From a checkpoint of a small contrastive audio-text model: batches of 256.
Rows from block 3 of the audio encoder of a small contrastive audio-text model, named by matrix and row number. Rows with one number within an expert belong to one neuron, the router's apart. Each number is 500 + 50 x the weight over its row's rms, rounded and kept within 0 to 999. All counts start at 0. Numbers have three digits each.
Before each expert's rows are labels from the 100 clips, of 14848, where the router gives the expert most weight on average: "responds to" is what is common among them. Only what is clearly more common there than usual is listed. The data: songs of 200 made-up bird species, synthesised, often over outdoor noise. In brackets: how many of the 100, against the usual share in percent.
# router: router (encoder.blocks.3.mlp.router.weight, 8x384, trained with AdamW), inputs 0-95
# up: expert up (encoder.blocks.3.mlp.up, 8x384x384), inputs 0-95
# down: expert down (encoder.blocks.3.mlp.down, 8x384x384, transposed), outputs 0-95

# expert 2
responds to: reverberation (85 vs 40.3); text has "room" (85 vs 40.3); text has "reverberant" (85 vs 40.3); steady whistle (56 vs 25.2)
router.2:492593644483500530495543519486518484467483531530520546415524476515483564505565523583500447551470519547493533590561488522460492473552412448415460514510442550548521522466512559463505455448488508463505506562529497456531500445518461437455428616540485512450517510538541477511563536481489452460
up.0:470551605452501494519500518483503458470490429455614540514617487529598631445498571455570476478387541521562525523489497560523483530419386566494597463448543547458542527498401544453489522542501560532430516476411458560567464483545481501540483493428493557429500517443429437483504545438507528476
down.0:524496465468429479431493573544558600498524482617462511468446520465493493486488495535415609486530391412468538470442446391522555481546553516553515436596466530544482501559585597434500463467498447479521445497523506434526511607532489589510511570549455487506521555549515508536478561566603568511
up.1:496527526524505444493538494458504561487539500563447497396512408487456534450576443590593489497536482461544474477460447542522498475524450463621557507485549481528443540478447516422500525488453489519612504576436505450418347512520411497506426520539600517518363434500499491471585482404457532554
down.1:480560402467437509516503480485469482479502499588429443530501484462513436542608577572451466474432467439434499492435539476411409476428511501447579464482511467466498481503545479485506482581484564549534447530542501513462521468456502490449473497491545562493521435497518492451536452510531547570
up.2:500523509540503558455499460467514486536528499521490521498572558470419525516410550474563495494521562509518586516521366451489533521506487564483432492455449558528579521455553550507506540497497517441369493414513511421505448486417588491499428547559467569531520510486536541521545510599462539569
down.2:512524535524561516448543477536460461541541437444478410363446519533558531512391489507461516485478476429389446481511604544517479527475438585584468453575571510509570481523563518491401480459568469453527509495570427545574564512451566557462467522520557504498459460491552476443465488446385507539
up.3:496425362402496355479407510476498474457535439557459462460500502414487489481544523537560493550331463478514473503459566472464561481451460467449471559555541578532547491483548487480505500448521393502563505468523422482459553497601512463519580455489521505528482428547533488531580468507490556577
down.3:530580538423478592477549489569473561385535540506468430478461504466517498497549467419489488531503499375398540532461541478534513516495578508468515469482527544418555469496461533433540610506500436591398442561532426477590455483503517539500559497530492472504493511470489537458447517648529593560
up.4:487472554428496456571503557511493509463409443415619481475504478535596639449500471343595482489477549478500514458548573476509467497386485447469506520487513553508558505484467467514504484531621595521460504533507558500437518466540474537447470533533498515488455529536546472557494537591492433498
down.4:526549493600452382469480517525529431407494500525526566449511455436421497446405577545556573467515513504514472475521468554559482449418485531408479522540465527455533475544504513575481478451509549455541452493396542549465491573451531498525545543414510427491527416520572535362489541488449507559
up.5:496472517499500521537531526462499563596464537553419455486631417550454428487537400542522495448454451446474493503533543524536491526485541496493520513510428420550538475493438518485487520535547485519521497543505506458457516480626556468495510487455490499520571572458512532573501475478472508465
down.5:460444516511450537490491447448551541520491573539478490514456478557482462480474522490558402494573510499487541474512473422514511546501536485451492516526502560450463536547493395508438399457468596565475545522430614518561504467502495518536502487561494526472454515473455476509524555556449549437
up.6:473503461439504522532514520441505477494420461407418486439534499474531464486469582535507498518527541468514461506448528578548476517538456428548553462485484498490516508477413529492505447476464501484403507478593457458472473490317552536571596567446574452465627537537470571475571433541551454528
down.6:455631473542562579487566452487436457483471507640447500521521499521537505517573507512442519587424556486484413525369393481513445403442492517476446436553523547447455589498525464517498576507566480490487443527597486524498502474427485457483518533557516491595489389501459531555464465430554556465
up.7:507473489517513523548520459629504592539492472513447512503519475519575506508510455419468486503601473549525413555494565463477476495577520535502475499496546577479616485501501491433504492440516609452418495386442521502474483483509489483543536459532553491528495498437538509592498511546431543527
down.7:532515579522469473509436567476530506503571420579469501495398515501406534479488523439525545436461472418571441361484518546529519609369468507519540507559392444513529560480516438520448484450445467561431610450498599482514513557498476559409462524455509509534461491519514510435488482536439496489
up.8:512477504555497513493485608504507559425532438477528459541508537491451505445444469589565500516472495466590467535531506616449496511439455472432550561571493526595617403530464516483502469439468490538523495561451500486581562503517653507551570458530482488481518469421521470509521529374464561447
down.8:521496496496502512527510461475616415448509401520527544506449532584535563553558526421495463484509456502468427482500552443463532471470505568429509452446485480511446561504564498469427550536530536497424491516417503479549565536497492598465527549464489552534449521521423478477551580557539485526
up.9:500417482544505420524408448425506515481486604528355507457490498552522488458505516584448491501593458550456449472476465590481541506470497471502459506477493404541534528494519539461490442517565535509442505500529552459456440542520571465473430480401467450467478529473463502581541537464522546430
down.9:516499523486558480506467522531511486500478471479570495582504450505454563500469494464409524582464440539510530481496601458527461485545479476463554546594573529448498468562477440576459496414560487565551556536482495579527606481446476507497505429581496637439494545452487532629494477439580471531
up.10:480535472474498563479468500451496589418413506567415541478502586508479533494507515381471492428495621500527504455566406409464601491467515505352467509484516498442406555493585524505499486528420467529490492485492499472445483485579389520567505571459526492510570480642526480451483494531487466388
down.10:511575469545381453546492560508491468640578495555500508544529585536503457528506492541554483540477547481430505554532518538509416448590523468474549503532608497465574381440449547437506483424525472497466462484414496518580525570494524412484488545511541497454543484516626523427513466570458491567
up.11:513566506496497567525478546531494506550481450486571517475473484495450447521445550438419536501517584573429463502527550473501560485491476548448421537415593406454439518494384593589500524522470462537553495623489588490522495494512558551517399562477451607590491469568568563422564426526489520505
down.11:453482438446435458526563420431435385438529542531505428516534469582588473530546458483460510441502515450489590489451450661512457414475499486565454438464533435493493419457513510472448548526522529462506544418495522509467419546442500527533459431523584563530548441560571539486420467477500491528
up.12:521503518500504492447488506574500551473550449550519544484594435482445491501410450485619509484495515473353485466514532488525509511536561473540518496432513602484492424458509478458509442519545508484515500604430510455467515452564417523538543524564442516555580621471561503452555528538465460380
down.12:543445405469495440472451587541593524619517569540441542541549460504577511611455470532534530531556516493586517413464526406468477525478527510483489504514497531474446624550462521493504499538447570575544446484442455533542496578502555521513566513427574494454546396514461501504424490483518541538
up.13:485524460480498470488420518467502588467438471409537499562454442469389516573541480501482479519427470545511488437530475424464480512491496563489535460462459484524506408473452484506499497499458457490466493558551567473549471513494458446451578518545434656542511476506537486567532480493441540484
down.13:506364472501532461495537501473490510545527534523481430552476549535609464549466502464490499454482408539543540579534432515465560528492522469429540410507530397469557511514502506471465415473518514555380535618531453436491499587383515437567502435470452498435572505483483434411493527477592535480
up.14:460593446574499541385480430477506541514455498434537499515514447491410414554447502543495513405411458502540542538524477573475467510582422453565474520482541660454471475466553503523492508511542474524465512464404541463429546514475362558492538569455462527508457490508604521418429495468444542462
down.14:544475473460542606454481491509466469533496537493577500517491500533559477458492459408554526482472408464506408439526582548558424506528463620462431548412505545365541554516476616457538453491458507522526486388561414537364570517469491481521554532495529487504450457559459543486475428589507539454
up.15:497426456504496524513606523471499505420482542474537502524549436520468505417513430483461490527467572495424530465522456485501555460534393498451436491442493433488408515474573457448490458575554481508501494462585606472533458461544493533464390565556509447538498430404484472422483588512513520510
down.15:482507444463543533589591527487421508504482468560453467539542548469482461564453385554479500465542533483498536595455557537501573510474525562552535549444540435490535412481468415454494564520589471551559467567392530506536551493465500523547558433519571546498571489521602509532460476426572452559

# expert 0
responds to: pitch: low (90 vs 41.7); steady whistle (70 vs 25.2); first syllable: steady whistle (57 vs 16.3)
router.0:502463507524507503591413496538467472507545488442564521596531617470547500583410559432443511405578509525482539521565548582538497463449484452547434533491480468474425500482542501626512478516580520524525495514436543512515439521411541526540522510501480539500494518450535492458433471587635476521
up.0:515452544522508541508587408524493509516519561500527496484556565538458569397567512536462501404486474506530536549497442475475564511535621440500441550461554496430485431479476483426510531509466495579444510442575471576483588476527535469393585482495465512517523377537551493548490501507547488545
down.0:553525547487558468532534459517472477535496553428506472442509479490532566493519506455485508543571443430533446476501527479536531501504473409447618526518502513509416440514516430516533485531543568574501571489474542456490474491476449482513415536485430547509493486579520530522491488431427544488
up.1:473596493495497573517521601422505424505501554496378536533463513531485483480496505506455522448547535554494466482451494535495459523575475431525474491494435522525497502532389552469507497358435410490486502428483443451550515521455511409430453505596459386493607457506488521542465528484556561575
down.1:525482542461563370504472458491451552455468440521477502516528535522449526567501450488610519488497448557545509486605502456531516466516554539550429435540428444500506465489520479578462427516528451487497584563389464526484535593524443536450554487524611574557467522523526481473422419389448472422
up.2:519577443515504477527584516451504534443553617500541521615486419567498529457510530534501506463516519480432463453542438501504525482548523427482449445574480562485582531464558674468509505567475443422406501524480484498515501504502442502513481476484494540491601480474538420576473529495457487438
down.2:345450549544533507416500536437430455400394455529529476469447540484405489482374419481472535528486515485587427492457479552458584549581434507542455510513531405448519503665481499486546550458519508548503503581544475514532519509401513595511493542583471523604502482575545430338437498458548556445
up.3:497578390488508453604487530589501531567478552449401510466469512468439572456526453427450498457484515541534504511522496550454512480425426459476478500517567528469406516474384515570503457442492436456384504480450510445574476460493506477538408521521482485539541524429510455632422592551512528515
down.3:556472580477467521463525470391577527527505532499487497428540489498520542507404502571548471488556456438489568555495483506520530471483527497389516500478485464544572534510574446454533580566462557537487585508464544483487572483495534556440465460461486501426436520474478576566426529557491542553
up.4:484525443506493534475453524538499517436528518520551511561537431556469504505521410458515531539506469525500496544457375521504558493453486530541413549511610464490534538483510495437495505458537457488523497494528451489503470491462388536545507497591430482586492534568533571435517486502468501555
down.4:480510495545444492607477497494481561401546469554450544454553578542493516472623475472480522548579467488414441548439479417449495508462528472509532474488585490544531478429529456507506479502402453434402576416466530371503470564454536509508536559506511419428526557623421481515439486606553524490
up.5:488524520510495519594460464468491497527526547540421526568411483544477474478456389533506517488523493449423482483502509516529537492527403540423519449485548418544445469460482444533517517480518522529565497533438429517449443506593548429526503543397572611548533447480480489415499559424476475583
down.5:516492550556522501513567498564533492521486521575452476546483445525477507604492529474544425462559542546557564522555502540484474415555574552549531475534461517519471520539580548481452485497413571480507490575619524526556489534471606451509495463596498489472488505484496498491536470442574443564
up.6:497477472516499474515578516434503525498481529475531482466520468559502502523545573429577485525521544491458606524485498576404569496492516419511467469501542444512451475479531501612500569508610526543471497438510650482519537454505544402545445478423531469515456506486459560454445633537419479545
down.6:544527488532523523401494542431513617492624476513447539475470477510413509623536526526578491483508524460537521489424568490559521507426463468461515503518480434539529597495458469485560475567435529501450416577487415519513558512440568520527482381409461478378542475607427517495385526513395499495
up.7:491504433575502497479436486495499484456504456384545446514482493524542388478588443421492500479510484478449520518492489461550499490536448518547589447461592531404616507521348525495500449575510556465556505457373594529462493514633481511593516518385446540499429509447570606485475518504449461511
down.7:498467617463391459458509554541464461494541416543544506564524577517495529524437527566447437483497497549471499512454521557448510557508543516503516493509519517502522533474530421542473526429475475437473463490522464449537461488390458604475508416551582485365454464451419538453476473416496542585
up.8:526513478481501578507517464434509629531544411506503525539457502540556427585478553520414509432628532425548438556473452443482569494478451438580603458484499447537585486479512510588501476557413545498532507619513512468420467411499489510414399503596477499510597487474531575509610375363595465515
down.8:408553550493530491578494339565598485519456554512455410511501552506461476461580497520432448507508498516529550522494518532599478525509546568441445533460552448528535491507493492465398438559455520496522483547522504564501485570491480535485553446476410574479470481506549450437543457534390420524
up.9:470525418587494505486502526559502454560451480402434512526481427533485582436538491458452504595516439444521528550529568577520579501485466448553434518537456548525441470510500453452493496455449525452516509467569643542497346504496530473329512503457502454543544424562581533450504479512398533503
down.9:464484558526621554504481496524483547519571460500468452504513494599602497485518487388401489499415500516500483540529498437527464490466570547486462519559533456508446475471462494509557558535529390523526520497514469506488474383440504455460561411496549514522457472420511407540531480441455554447
up.10:511555480422500513435522409421505525642506466545491543551549472552511501474468633497453515518529427533381520471422492543514540529385409539390425515471444579479533455489525503554511573473535486481572500544500499476484547495515416508561452478500610504525599542423494516456518499395468499470
down.10:459513540447452468519454476429548502505465527517542426486422548459567481519545528551514513485481520524470420534512493524469453543481547506532600473414472543559629503525596433540463496377520568460569480465552508632549469478462445451476504447615406497510524525481557658491542491511559516538
up.11:484605546468515468518469438423498467539496512484422480437565585508569496583568552440458474440570373482484477544522487606491533508553459478596447489469614459557502503548509528532496530444545480498601508461508486556577459519513514416475461485426536566530448516480477532349579488483390459500
down.11:464509519540588523484522485625522622418492491510519475542488489516429497487504538521607445466478554560528526476457615375536455507530447517554490564527547532582494482472576425491595419584527560570488561521459409529487454525599535486451549483458514430473569571442465509519530501456531499568
up.12:505532448479494535423512521526494488545523512474523521454512530464561569525508516523577499557477519481440624498484438525574429525389571603478466559426486527485400482503494520453499480490468502466563498451504481493576496501501501477546405561533525504484512439553459525475543448492529521532
down.12:455462499441558459539475506508530465494459422522437463509504428457521426487414516521381519504510458566471544466476434532438502480451519383495512420454447575563460463490461524539514531559483491565402479542403507590512491479426479510488513501411479492425548482523450560479573544498422464528
up.13:482422538521502477585487492488511431472538444540533495366547546481343502450490570551458502514435500516469490530515527490560494528416401524396381490552425489457515457523459489491499540613586405495533501429429511455641537532481513564463480533473455483456440466518518501388553452455575439505
down.13:544559558494487595487465453543446502555406545592531554505527486495520507583475548451440454569507477520481577422538524560456454536480581484448471521487515472525510473466528465445583574460499588413567444582514517580519531502557526439441540494511516534524457538524529503516431560571572509511
up.14:465426504414509545519497518518489506416436438443530487427469576556589414510546503484503504471439557456546482417492471526463549529549524397494499556392494452499450567506453439500495575567446540452459507546456544545496449510525486435466522432468412408435480520515546541545510560422511490474
down.14:551574474477452575433526451584510411548419539556512541531504527491545463601453519485475460460500529577509478568556581441520565500522480562506492488480504477499443587520492544412498407502456561471630518494525534504485459491424518532536494476521555623546520545490563525538496598452515539458
up.15:488374605397507430457443540547497491514516523445581501495569540517552546535465521503461490445543426361563394479508441468499474501483404561510424520518549513379496518530589571434497489561480523490414498420527523520455539587416509586479513592460435419499371450502478502520529480461537501459
down.15:540495442519434490610557543514477568548648561496490523455590520513587500503548466448517491463520462474462515543546530619531465478540542493542601437530375525490508466510464527564628536515539573444550405502507498574543467466507511474455443533457485538589467517492498440500472492425600567468

# expert 5
responds to: rich in harmonics (61 vs 30.2)
router.5:514518404510497375483461493467495458524533511438473463479430443494465446420511521506439491485374445492522483458371464406471511484484483554401411437470529465501485424482486520501468416490420442448442501494487459473483420551436434410405523467544516515478488409382396504488520527483391531487
up.0:513534461542489473515485465490492561574554534515513461487501447541549629575508461475492513478475440524521500512476522568532597518415537481378510438555481525539559476547451487540507547388513542548481484424520503573557507512587560529548452620514510402503491494634537489462394515505468515547
down.0:518535538458599480557520532488527485565468619456458520458485479416443470492512535526549485476574484513460542462484521520367520530453516504530500469532407523469502612500479510463473492483486502452493490497473492495452502533421487514611448586502491486509494487552530446544487434558502524594
up.1:482434558568502486330553461499503510542492583551507517498643413507464430546455521511456551600541547606536418535494575447506499490458383563434453519446477455601540511472435425427500501499514582438461494539487510476437521551527546469450485448508468575499434468521541485468477507523414475514
down.1:518511556500397491567534566500546525454512596495478549556417561471503515477392571431551619521477476479468523432488545543509501528558558445559519476582484546512443433422462575521593412435612428526537567430510477428515479478494497516460569537490579424464435525495469504511526568507462452505
up.2:506531503548494525603500481469503553442497535555518506529489515518499466397485508492619471547553482517465467501573569598529521513486524452521514463561471449463528461473547476407500537514533369485465481422468502391539497502548464501487465487524475482508585326452565443545581499568496532488
down.2:442468456399602507418418525468430467464551522480458540450449436521469521525526449563537448546530440510581354508383447428504583470469592538482447467520391531490504413452531512476459464549534459508516552431454511458399605510545562518506513492529464385518472503566392588525473479440476521512
up.3:528482441445515468467593483515492513481508515485538483466545448445463479520525639484564498497514495421430513464555473444508560486413459480534548458488449482432556496477509512531506562467409446475506504540503510576460470508526455456645491497527439542493506469506404502517464485584514458512
down.3:450578537463421492570557534493434473556484606499493442472476513515465552397483518504465572645505529516542481510435542469483528501556527422540525491551527572546513479447424517453427493441515462494447437542492494531449565514460478515569460404424512416483562579578493424553451515520552560468
up.4:494530509547502530590480519579501396575491385548481467494540495425422517511600498529461529531579483501545514523404577457524453506568367491479509509542490601420521387511473531531501467434481508567516500488505444531533564493488464547528431524476554403496429408396444457489450546456488482516
down.4:509451562448480569449428512473461420503490554515441479535554544508550535573489489526459551527461509506558434484442492534480523482476559504527464482428544397459501409459503479518573505573547462497484492473533506544492529499511464374531502429577503603533449457446581447430401493453546529506
up.5:478526457467496481525472480544503535443498523588522522439457437427485438449478470540581507444511443448475522480577443520473458498536380525392406449465459563464600414551517584477496463461530555481483488460536555573502544479494447655561497476573504565496530443606463373577441517600533460504
down.5:529517601485514550443502549510510484557488555457426573487563558470517530513415589534535504510494444538481502438526530471467580477424529463466474496526505503450572421511562462539510476495566472453470561475445450515449515506525482527547519540517562498549552559403439439517478502517420550532
up.6:489446545526506442451482424590503508491503461518499451508568434607442475573474471471626511480485481603461492513510478468497505495550492523487510569526570492532405524518531465479500540471499472510620510453509550656582415457517465504371567522450575523513523470442453446555543482522483466458
down.6:480502475432558437470530562466600534570488455379422549525487552500545550435487528505588480566365512497481429544432444526587492462540533513547431500471494510415409470573473545539432515452545519608374505539531509537521495448458543394413525541506538442497393494462521489482561442465516473525
up.7:510473422510499595440498485525507533406517524564491509477506484559466496591576496479576514511487558563573445487393424462495526523536414471447510539489497472471445586521402509557494586449519536537599498556559551545453553481417493460556528519461611565506509376495461476436471480402497548585
down.7:510640486511440522406481623559455556543494551543505471431552473502433556499527447556491555493485553538505522506541496526504501526519440454481540487529530606617433492441497472517511556548430514521556542497408533356539586473473587593516461496480510454515528569490465466507511526596547507494
up.8:524511393516500548510578455534498617530488493500590533523522561522497500527435462477552494490484515489489525499424530570511520499499419498580517603451463599565446435483536520431503432571462546537492503439504512564537518518517555487561432600493445495529513510368473497512485555448448482491
down.8:479404487523556497593530472532395515527423516436552519387420496463530492542477490482575565546520611530516458561582418504505446511477470477510567571414529516415517476433407511509512570455446504457468499463459560586443469567427524503591556439570500535528488514563523561470480497520409415466
up.9:493493505527505575497487567427501411476467444459590443458466585546493446610513464478596491480498580479571497542354460504524417497503471451611573627476523395532467534499535571550494497513506491452492505556500521446470604504467587525519451436513481588605555467467504481485514449373535471496
down.9:440415472570409395513581426509523457632499464583461498562468472507569472560439480419529518560459432531474523498504536539573497523491488482431591495569546433410583533498502487460548472403430474484488576508502419608466459428458571462519558515549504480478440512533527665596485442490490574408
up.10:526570460516505559470517499582502531469535441537570488489495430438474476475470530445488472526495588501548542504452453431439495484488412508441502563535497411498439599453436484564502448446567481461494505350557584461388554449593404439526505524487492509476446496511399519443320504484475558430
down.10:506478495476406378473506574464557487494437468565451483461523481491582483584457505490442482453573419479479548483526574545473509546574553462475423455613570536427489537525424526455466539521554491489462519484475555595468550512514488478507518545409494461563490521541588511484396590601432412542
up.11:481467581450503577460581487507502478527531530538380493559474513567455516532554494400547493534406528530579435531492468454553483487510560471540463461541560539567433495516577452495497371472589477472490498443468549486484392447470513551485554491482520473544434407578525578488457466418521493512
down.11:472534490480491550536559496465447591538501520530557501462417431461444484439546517644622548484502434530551425527468416482491478537492536475460525453583471531530492569600504577539470477550479484487527569429467507408509568473518515526477526499658457430512540556455571524568466549535456509452
up.12:490518436474502504418489479484498426482521564427579451498504526474567443509573547557502508490503460452443448471569579519536524511412534524520486517483498439491477451497474437368499482492518497423528501481470432546583573516484496542519532530427443494493518537500547587561591576520500476458
down.12:486474540438526521445554440498488491529470476456493486478402458522543587558517546490570444537536462502533521497522508558493502505551462545576478498534519435537498505517559493510563510469479504569407517537486577634469531499464493494532460422478514441455495541542377492449440522459523500492
up.13:488476333538495536508550499535496491435465534426509551498457561465539519394438495445466499548460510550527611508378520502459495526558538513411515477465514490503455482467483476499493450449586527494370499532567524483517462494494495533465475517505545528481459481400497589533444519479483489424
down.13:535441521502430554514482396420496535448536494436529455408546539508461538487463470559446539400508455533507486584462549483443476541470460417432462496565442497511578479539442510518545459515506526540513513525524447440482477528522557512562489495533476495376461465499463458448528481585455468473
up.14:511509529546494532473549513472496559515526551472496487405514500510490476541449561584589501528572488446520474557506533605490495499397363532494541528494539493572447488526493450527504483463590474508622487456443485463497619499514494516539455476446519504503336411436555517587607509504556447460
down.14:563486525562504520509491547592424427561491501515436536437470428422505504568474493563460539412485484491503496550519396412533562525483491520543455528562543466448498459577545522513596527550574519498426539492577498529497560466529470482472573483554495492472519501588501499543509562470471514515
up.15:469423379529515521587414485492506435406480533506442497549519529397443585441426600597585476407469524488500459599520490533533432519574453505551440561548490485477470414496443517497497540536518525452516508510532477359568491453505470540511422556571526489505547471498555480425476513548546443497
down.15:419475496463435563473507482512466551508496496535593495419520451442522519534526493461426520558471459526555481590444541423515538475396542520497493505599495587462568530552488471490416526580588396522495466533514457475513445431474557464490634452478471487518424555432549515473461495506543536480

# expert 4
responds to: thin (high-pass) (64 vs 12.2); click (43 vs 15.5); first syllable: click (33 vs 5.6)
router.4:502393533463493427556512434467502477464450498483466513486480421474427429530508533419516545427507440461605444438456528546541460524479475488501510425511499465551469528533438513456507517460476516477473502452622409470462492459570415393488467408397464456511474552474497438495497463492515509492
up.0:511416556465500555514544503488499598449554547469540497454499544512474450551591582478512504546517553570563478471511524469484483489570540455439495366465513498476469497459512541496496521566468457551479494547577524495468539497494513409514650511500518416480468524476303504596479480518518480489
down.0:490566613515475469537447468489576433552444519503593481508498475412431580475502533408495599483439505472499487450457537527522440461541440570513512419496478590502544521451506461456483422471489488546543565437429482547492469517414488523513466507483516460538560562566447460507436446541498435488
up.1:534548428486501462509563500491493435601521401520516515462545544512538490488563576506558482522545428445502417508509432470466474504557489525515550510485534489501447428447442458439502496505462509459512500491476517527377497504538471512449534466471514536498489505647430602544440542545461517565
down.1:542517519458491588516433516531551557452539526450483525541520517523565486563559524504481475526537464571580503497557554564488484461489439455528536488457528609460487540476561521504487440531562465405575515511440545490433448460472600560545474555458512468444528446488575466503484598507553493556
up.2:507530524538506523553499493572495492565460511496502453449539512524494349531478569472548501488420477514412474535507491522530447511554516476408468465559521468530518515493484402517502531541593520488571506588548466507591437511548558421499486514552608537444562521553503475572507480431395531448
down.2:542524478553537547460538553489502529541517667540508493451540484446504438514580427460523459474537500548566545461497585379506522495530493423517448424584523442537518454517508498517527548475470582524497514463377434478552438565527482505541493500492496494463420607499566526506510521541497457532
up.3:520524413512497517505562476522488548490452524501476534500464457478453562503488476496482505518398530459394450446482506488479484515426489536496462513511546477513479429492471541639503497498461426511522499467492584508431505435467519524524547491558415516454550502509408390455413512549541493485
down.3:525526546507558496530500512470498466481561509428501578489448505504553541540439499515450522394504515448484492435426488620518540487508542546542479473619525496441503427663525527493444557630466500561522492479515553488605409621537523583476470461499487421541483425481502595531510460545413559489
up.4:478469459538513495640462492504506546501512475445536534558515446454570431580575568486486475511489495588583477471513609438482634497499459508526499467457566471538444545517469418488498532483469497555543505471484495492542564524476511446517431595594524494465495490385486471476500525536525461426
down.4:515549466496435507496474519510527454537472511447534580489440491501490560478477389463536470507487504486494586502519466515598515537548473559473545564547498472601527557467479540556572502562507509555484556526550546567474461490582501510544500479558544422416490566436510478489500467492489552546
up.5:484403529495504488497535500381503453473462489513498518539458413488538541526521466474457542407506495379511513547504506528514513487554452508421521411520591431488505530449518516472498424477554518578505511482505480515590500482447432486533446462455515501489491560444330467527471461491515531509
down.5:508585437413508472493381517452566506521493479441461530537443419492535554552497508467553487599567440447432436460483555439471462500438454539504577587520565621489495480518477505552457423489469501434537578521475492530418524526434570475515493537543495512534454476447545532512440550532458399479
up.6:478394574509505457458586510569493522471456402514518484499503524526439568525508523560503505526578589506457569521492464462538508473476470529491461510459506557367510461483484481467497442458431490558531499540474472477498554481541472368393453486504487449605613556524576451462480512468472515508
down.6:551549462519553532550509568617449486407489514558522536561487558416503536558419495550575466550496488493514422404601478597503532476442513460472547570546502519494516460500522538552567441374598454458549471585521543449532514495491538548525519487437443514475498563493472521491519563527517506541
up.7:487519367533504516554515538478500456588426530517422513519483508506446519534579538521459510494510467525402456579403463487465481506539552441494496546515478479495458498541438447552508502466593430443454492466470450508487497480444478601480490474480513512502469480567439572553554455490442511471
down.7:570515565451472512461418427535570435485529446547534509478516521423500501429497478434523459510493460479560466479517543525555485528425412494539498404483507461471425461535476501556473501565489505477461526629476502553524556524549451466387469453437502437437457467531498501445579636553578467522
up.8:501527505500495506575515469515504510490504466522436479451639491680488511514448490533566493444588453432480403526488450551522477494427501588482502468423432429467457523486569588512502521492594490471372492486400475543491415464458451498557464535425499441482429496549567571524503511462480497523
down.8:446496543481431485525510494431487425504555449634651559505389462414569473649445548470532466403485576552496512474459465386447491497513398398530518541506487616511585583569560480555477476433530485460513505524533601509571476530564546511515499515528456579486560480452539556554488498490453457499
up.9:501540490416501491527634493559498545494466471548489509469523516462412501522442440516520527377517583553513471573479526488506466511484522489502496493538555510501467471494620500416513458430478482530462498602486528509460569487514546511633481473461504456507604472503418493511548532455431458463
down.9:504498419468468542532506488533451432569610504588497485449532543478562514550481452473428536574538467477537438460531528489414509447528504468536499436482425460563449535540555521476515498469544487550507488510526484517463434401453432455486450683490530444412534497461539503518473481564513618531
up.10:501533460501501581500417549456500465449493517508543522489460461423624398448457456466448492512446545577482497526418482465478584488508584533505523540457553424445495496469525467541491474492543422541485503495439459550508421481447482384483540456472549548577484530536553450450434535589512464483
down.10:495553473476554442597501488606408574461442467560439497492458499439466425465553536474589537505569446524521512498469528506466494499549466510471477495531469459485442575535452529562562445523517581577547470468568536463465532527525459537384462433578548541515576497380499445486582525483463528505
up.11:498557622450502490509549496574503463529491428473452518489549595567468417486487508494436486549394455546444492509406508582511457504435491476484497509566528519470486531486510583517503500489315565514457495466418584476483554545512539551545424502519533590477390570478402546403646450587466563556
down.11:506424482530505437520498474546601507452551514591528519448562521495536578523392584485621505612460537547502440500504538529497522497450556470492463491455479467517539468477443493541561525527554533519585443469478494491477515523440542552445527523474526500459494426414524407488470594569524473408
up.12:478567516534523525591552496529499461530495505621555509568598534521408464516575458491432500464523563570496479526389540572478552475470485579548591486486426504423490575485549445499500529548647516509519500379442527481466427547393506591519508497485573451476516517399540490421560483490478513501
down.12:482506562518490556509491457511513453536473510533532564540454444462516515530461406550483593504532586488416524507540498424521513467489471461454605434489489506473532505562571541439537483528575535428465491549555399551530533534554556540448580471462402511571569467508567531506482519419480464415
up.13:493515419478498463515567493520493430444536435584494564390515534551456509458495541475502478582581431568468592477471523513469451510423530446430390462521470382421478583533549535519499477442535434577486511535503517466370518515411462491467453542530490507481533509449510519443458362587408494544
down.13:484560620496477460560494465443466487438487551468501533462520446468430462557548561575525511454542572555476526555508499366455552497522495548473488510540468529546689517498467468470535476561517514468497416535553470436463588400510480497486510525472537535496465425494446526578418572390596477590
up.14:499547554573494594474566572545503530376531556441559462487464594505550540423492470384501490505529563505521536398460399440561461503506450521495467498525625559405467476496543604497496451496569506505490500474554485514504584592589559504463525532407514381475481496517563570524519499581434522566
down.14:512511441527518482508523477491452523418525538545535452510529441468508465475471429500393509527528528513511496549425454568446475454385498487455518529608534467485540445450617541538457497512454433438453553497439469559494462555389479504562539458551468624445482522411488460405479515612564475406
up.15:487521492523498441464423509509500390559476457486455431596536535531573590529480543462402501523399493472577480539541440538508542476555540523575576478541542481556547557485514486502486507456435489524529496483533527457519566513453486527523410583567478567532502543419383528500460486454450507422
down.15:529411480520512517500581549505416502456444467558455457585507449436490477541502485547518506422431495423458458440532494481484545521375579478458480544514495467593460432577486454490492560469615517472472577565460553500512504485557527522477620467448478461494598501524509477459538520469515567482